{
  "image_size": 64,
  "translate": 0.06,
  "mlp_ratio": 3,
  "positions": "sincos",
  "weight_decay": 0.1
}
Rows from block 10, named by matrix and row number. Rows with one number belong to one neuron. Each number is 128 + 24 x the weight over its row's rms, rounded and kept within 0 to 255. All counts start at 0. Numbers have three digits each. After the name is the row's rms in percent of the matrix's.
# gate: MLP gate (model.blocks.10.mlp.gate.weight, 768x256), inputs 0-255
# fc1: MLP up (model.blocks.10.mlp.fc1.weight, 768x256), inputs 0-255
# fc2: MLP down (model.blocks.10.mlp.fc2.weight, 256x768, transposed), outputs 0-255
gate.260 061:151135117113099124096144106142100146137188132118135103183151146124123113140119134159126160153161154124164127126121116109139168174131139147107114133186121169113112142182136154097178112121112133096127112087140095145140123096111146091159115163137133116146103152146117135141172097134128163164081137163143089119135143135151169140127134104094142156158123176162097095151103098105143110146115090144092121136103128096118143112148087107111098142134106124138114092130124130100124090141115116100123136102177162170124126128125114126137086110137117126134096134160140103135114104121100087113114104123124089112116128160135176119178114130099105126108165176072119135150168086119135156172146118146124144124132135128161118126157108094130122148099165131123123171119079144155137100095139161
gate.261 105:115124096128124073076167130085140120099126128128110080119117123098123109118148135152151113120126082156139160132099171152142159185151097129140166155097147103111103109152147125126132126110164118146109106143139106124147145114106140103114125099157131084120130159135137111153100115125126159126176149156171114133113132126074169130152116098165122100124148088172115136160124099090137152178133133116080129109109094123140108108170090089130128119100144098162134125157157119094153130110175150135132112139155099142156147113161164120144161116104164121108145117147135102160128140106110103134109118145100139125109165169114140120118112152182098158109109146106129149161155088113112088150122128119075138123127139194088140129123136133101174160130121106156141128114150115109103144159155126
gate.262 069:153178114174114123111111090134103114121138122111112141100128103113148157133142127175138111136138087158153116132113143115143147144162114131105103105139123166097147138123136132102131145154124143134112141123125118122137105077111112107146121141138112097146077118111105121111116083144137116142112115085090082134114124164140158096101098094118121093128147070177101096113121124093059114146100134118114130093140124140125158099128127138108109183116165124114156139132124104140137139124133103136127162175134152149131153153117098073119148129135133146102153159138124128176113139107127118116154082136168106127133140117155089162144118119143123117129157139093065136106156093169143094149153149143121130092101136129112089146112103196095134140089148115144104113181074117070113118117141091
gate.263 087:147105148131105118111089118143130101110147156160157109160128097088111142124161137126138138140145134113151109118144139130122136139158124137106104145180152143109118124129094114116136115110126185129144150135086136091125157112170105153135135128175132122171167145175150130088134141103072114141137151140109172120095147122130128146134160120182119108136088119165147114105132120140124159123129159116150105117106094130109134120108126111084151111126148185099132108101131137117137103116144116109212157154170112108134141117145108125144091080100147115147147134114105090133089151117155131153163130095137115122124092105159122157098094058112142107142136170130157135149124110155129115155110095134153161088140098121091145082134128129128106119096109058168164134121102108152138089114111145
gate.264 102:127124115152123104161124151092150157104161098054157139139105104140112157108151137122166106106131130068107126169102129120205129128141107114196178157138137102115107150178150103085126089122160122132108147132121144109089135164119143148113120192117060121168111175143111145112144112169138142101144182147129114145121140146123127112168143143116175131124131122086140120158128143131090087140108087146099142145089096127151114090113121105154084114108063165106103128135150141104141135119132119143122141165103103142156131124113098103157130145148122118128124108077147117124120135102116145136140148157189145126086124115142122133092158137125115116127146117087117103103147154159159106114120121149121129150146136127136130148156138125136151136126114113109107121115121125137118103140155134
gate.265 086:152119132155134155095140124129104119117093119199156139111097109164110124125168151147128090094135136172162145100141167117115129122117097151118141135176137135119133124117080099128097158121147128124130144094137141141146122117092121097137115104163176108106122082130121160114171080102117143081151173137112104108125107104112128110188081092146116072141121152121100127164134121094100122143117115127115130126116121117169120159113154126124111109143162078174129150102104147085109133102118126142146067089194132098120118124129141129168114103118115107116122071188100106134115148169144109140136131125106102148138111126119113125133130130132102149142127128154122104182123105111110118141112140134102124119140116162115123109142129146166136115093101137159139118109177072106158130152134166
gate.266 100:117141098142165147148107075104123181160107162174131122110089141135146155165144131118139124121080124140127129148144111105100132121099145135080121088120099106148115149126141107113169133088097148140139158117147180118092101114109145149110122127096127139151106108113150114146137153154168150112119076144138121120132150103156126155113102164136137167139153123110085117105135143185114126095141137147142126138132133117154139124044134121121149113151135166139119101145138122179164092156128132094122150141104126129113173133128113124095180123140175117126127149089133143166094162136141169128126153164127115143119092136110158159106146125137089071132106109157150124134146126127156147128140105162077131117113156148102109112145112199113111144094107155092153094118119098147105138114123155
gate.267 063:137136104138086174135134162148154149124133117116105124132144098126169144086152128118158169126106135109076109094121107135154125123146134142079143124116107136127167134148163134075137136138131124156171115132125105091166077111151134119148129118118129113110133109150116102095078164116145106131107109106168151130099161150136147173088140103132157148160108103079133122087142125127090175122154164156116125146119118098138105104080133117155132066146085158116098118096129144140136093144090138158112168159074098117081171161114111132150154107147141133124095127097170086113143138150129149099150166126112112137179118139104126100135128139107114101132164146103145149138102183120144107146113128103133146160140152115096115121107098152147119126126076153138135133098109142162137107116123138
fc1.260 064:181090143174121124099060138093125133127153144100155129116126099150143079185112110145143132114129092139123102143122131110112097123089104129115152180129112140090169141104135144137143125146119147110119104147097162156126112103102125125101103095113161140147153145182090109114121118113147151109138099126111103129133135167096132150104119095150095139120139137091087137139125104102162173158136176100134124102129085174127068111109153122117119122132104156095148108153115138150172133135103091126104155140134084111147119124144110112166127117093180104112173124124119150161161118178181147107161142161113139127121135147086168132139092110102132133130109109130109118109145119139141097169143127120146144069145115119104104122134152160156145106141093141101151133110097130138112119113100115
fc1.261 090:153142145086071134104114122145119184142089109102114164153189131130099145071081104136136125078132156114145139103119130127170092146126100153092137144151116141125122149090155081168125146149135111141162141138097107150139156154161158163119163114140143152154130121120088132124115133143147147130119117101107117094136138154158135107097145141139097110139097109136113160091094164147135120140102146114148128123120134137139138130128124161102116168125102112109121118153093118128060091112117126085117166087079108132111115136136085113116128149125154101179118143127134130131106115110105159149152139090114169120147135137126115107118127165111174148141140100119096193095111114150130182130130093142123147132117119074120139117133127163149160152088134155120154143132093169128118168120134091
fc1.262 073:162105098153119106152121142160116138168155129133110132121171118085117114120166149148134118175145090101150141178138138135112125092141111130151095122125119106090128121142116170114140090168125144129164168126103143157119106098112082138108142165158139097160109153168120183147150175138136104126109123110123126165152136170121093132089161105172071125158093185156112115148157119143155104134089142149150130106089111165080131106136098132097120115121133130105114138132152128126119134099144149111173141187124183135121099111145122131154126109096093134105160140126150103091150128146108088097144125131143141106142139122114148112141105142129123156104099157061101086069101155147135121146129142103118083121126118153112116152103112142124164154129110121122107141155116109102130138136142129
fc1.263 086:086083138156125158127118153110091150107188120125104100099075108149152085113127108136123143123084139119126105163126117089136145145102165083154167125109095138104138122177120119104120135147128116077059148119124083063117142154132137137136145143090091136137120135120121116110121123137167096076174106127148164116144146101156129147143159111131130138115161125095115140160173148103175152103114102162121157135131131141137174155097153161155097112149144120114142124098120115139114144124163096107129102132108143122120127153131069131112127127140149128100177089108120132104132140098107118131087142124078154155116105135119085135112160133133107106130144113158151117137143152161166116125113124162111090115110154094141115113154103140165122132167138121087098097111109141152123113152125150
fc1.264 103:123168155161146150130112087160126145136112104091107153122105101094098153139123122118151125140151124144100147153133102170137092149151106127095073114114132108137119126162137141150162126163108087143117137127124118168131134112148125135130134141127169137109101096121146137164130132151138107111121079103098083143151103143118136111089099166104113107105106136094103115149118099175126132093074166134144106086102142135140096155153113152148080154127129123116126094147136124097091124161123150172072158136158128116181117132105119106128178138144125128128139176147112117171123148149128110109103121152082100172179133145138148162158104163089149141108084111133145136113162163129141132138138106129152146123129148125131066120111131126094147142133131077152145082088119128078128142138102109
fc1.265 098:092125146115135119167112183085120114104153156118145103153095155098121125107129113123151147101097129117155138124105132130169111138102128119159170105111141131151158137186193124110133169132195144114150115149133084086081133133145138166120149179111070125173147192106126143124135136123100144147129114139153146121148154183108144110111142163125153181096100126128136111155097128113136113159097108131120114146159164112119128119124081129145097132079138167095140150109143163108101146105156123106123149133100095122140140106142053118112137160122141113161105124133127205105161123121127120114147119142127124120162145120146122105123149139111113107089146130109099128113181141153108118111135141135131137110160085124109137122125134106116151149111172167136122125155105153126115122136132105
fc1.266 097:113139099102071105116124116170131171159144141141130133143117107147100151144127115147133141151098153135116105110121102169122100143199124125091141111160099129104112147105124139116121132125120139119174135168106113168141092138148131121099112123090107109156086127138143133111116149152092104144081138127137099115138141097120084148118091126113150132138102175114101091087104119110113125104095130105137124108128122174083112118126091129173191130139115169097147140115160095129093066164125076145097147115094126110149117089164124146144147157172140131099127165114170137137085145184112138171185148122104131129123101113128120139138131114124133096114120132115078142101116107130149112089103131112084155137112133117154121126111146113104116125143149145115105109126092157145139102130074126
fc1.267 072:130132083135114121121104124114141102123103090141154152098159112125130176115092113107132141115093130140138106109144105153137106152124150134120072179154129094103153112105148145070106147107136176158103127109100170145099152155102141106121168114092121150174131181126144146139169149125117137107087108132141073117099141121132065114102158145160179143153117168091159128124119131091103148091110122149126155140090136150106134106104130076112152126115112165077106096106148182163135085122112111127119137108117084134129107111152145165102170182117124077111142130127138120124133119153112137103121124119153118125120110123101143094155124126105144110092129066116145125122123134142117121118132137103135143151140183122128140087146130171120144115129139099134112129135138143101118083142125085
fc2.260 055:124133136173132144119095092078152134104086124130105110101145121120134132131098133103120135106112122106146106127160117133126127147130152101103119115126151105157142125128167089086127146099134125093121142132148153134145142151136102133135135104140176120135084098146145110133117170194169148141168115137135117095140156112100087103126098164141083127142133120125128156089095182182181110128122090137114137104128158102155112148131142145163207106156138136091145153154118128156178113123140152123098137136097134112132094152101096146119142140108165137116157151145132104106154147154132143126131144139119115075150123144095110110122099157127092195098108101098160129123115114128151122140132156119113148096079140165099132087140105153121170105146135120118079116074096128141113156120121102
fc2.261 075:109142075115129101138109138139108125104118171153117173144166160123118121108121129099152113121115112185140133104091121124120163163106102146137132121125097141112103138097134120127135102107111089165157147132153146129118102125136142127139117138119172150129152139111161140179124158130163174143075167155123125175102132153140151097103159121074084159140111137146135140106125105133119145137104151145068104063101115106103084115133113141123145137091136146135094077186139148129128098131131136134123172115109091117163124113168131101135133127149108107156144174087119127109092125132115112108130146149100115077108101108134136141076152118132155148130139151116117143134148103102151119156137143127099113152108144115103161165137106164105130138130169090157163143139106129091143177120173162
fc2.262 070:140132134143117097142149144120093155157155084167129089156143116087134113104149115155131147143119150083153108151110129112143126151131136149156109114089140108122134138146095120123143093131131136065104131137130146113131164133121110136134082132184130121137118104129160107081112155111113096130141120084132098105109142125154120133187117128135135153166130139122100150141134145138141114157124090140151134149129154126127150148162140128155148085109111094115102148111139146121128077124157129103133087131119114158109110110145138181114100136102095127057131125142134128094122104128130059134131137140117134161189118142095121129148152141100124103115127112134078098114140140130107113140126134168076115160139104196130158146117117094108180082150141136136095139085091137209139111163107128
fc2.263 082:148091164123100127096086127120158103125138117104165158139139089125121142142103133123128112124136157118147090118118141126111111158152136115100130132141149108114126103127109107108165157113095152174179118161118172177138129132137119149131161156121102111124101108123150119127156163148130120132125098160112096144148148115126116092102124134141141161140127170120152106132160155172128156106120166109169117114110106145130125131125162161052147133127125138126148089101152151104102111158123115115173125166130120154138135149139099121171134131130150130114148155096135091145130133155114136135177134139149123163158098142121132135096094065148102100114136132125145165136116123128154145117117075127147151118095125133139097090111178121132087086134056084116132096088071103120148109100068167
fc2.264 114:123100115098096060080099109145066132129164090140162152106124128105108109133125144103145111151096105110132121123122149131139143136137106142139150129124108101131152140169093187141099103120122166115145136156129172083147124107141108133137132127139105144103164134150120154125157121127099131131110171126139170117203130123125100169161130153238133140145157147157143116101196142143152125110172156136065123098116109128095138120097155108102112139179116127150129147093174133119101133122122151118182099147162148114124130134100095125130108120092107130104141055121127130107124130151146172127142148130165151102091107106140105130148143092112119115156126134131106097123117129131120163148134128137128102107131122113142128144144106121114136145136103148133115124154148115145134130144137138
fc2.265 091:126091144157132136142111129115145140114120174160114128144109157164127138101203137138122108146128137136121157154125196085151165120135116150111132132110160109172130115147143126118110145107139103127116112098117160114120129149117169122144116117100127104081114088114094121134160157142140129084149149142109133155146133100091088082149132136126116149099142100131107128159153128045086095106094171090101146139138125138173134141110146115164119143118111117118140123130131139087125093125145116155103142121163148103145131157140139092157130134166125148110121129130138132131141140073124135151127129102126132165138128156094123154089179161157070112129086111140113127109133121148155201119117140153131108148103152104115138088153105146153105112159118129103108144127139048093116130128163158
fc2.266 107:135129129105111136138141110069128107138171131152097136128135130110109137093147142110135124119175107168142136124088158138141156149128160108141156120100130127146099134132144092124126123128156077134149135111138113110127167096145108127151097098174128144173167123159070133105078127144108173107070127132174144141097118142102110106157141079160128091164137125149144109135168147112144119158093158121149137116141135126145096114135149135156095193107124150124147126136108153109148178087104110174109152142178139106117148139156113107131114116112130121151144139156123154127125151106144095129120131126121147144145137113152115141162122122096141107120099146116097132112129104128078115183142114098145113102073089122111135124128096146160115150128121095165102139160188111086066107155111105
fc2.267 062:127115102111140126094147192102173132125152105130145145091152144166127138127137112110122135105136170153144092113114125133119141153132135121175129157160128143136136117109111098103103123129158128105129119083112100097101134145130163132116107089117135130170202122119112138120126151088156197139120110111154172103122132144127126149165142086091133130139139097147155159079126157125145128145147102133145131141138128137144099138118138169151112112077116121116112144131122118133171144124103102096135144119129100101109138158133163139098148094103088085133138057148130108085147143116130105112113119106104170081070132121144114132131139170136115135151126127130148152132116133138111099144135156111134117110143153099120168182143088141171098131104131146119122101141185179157099154121185094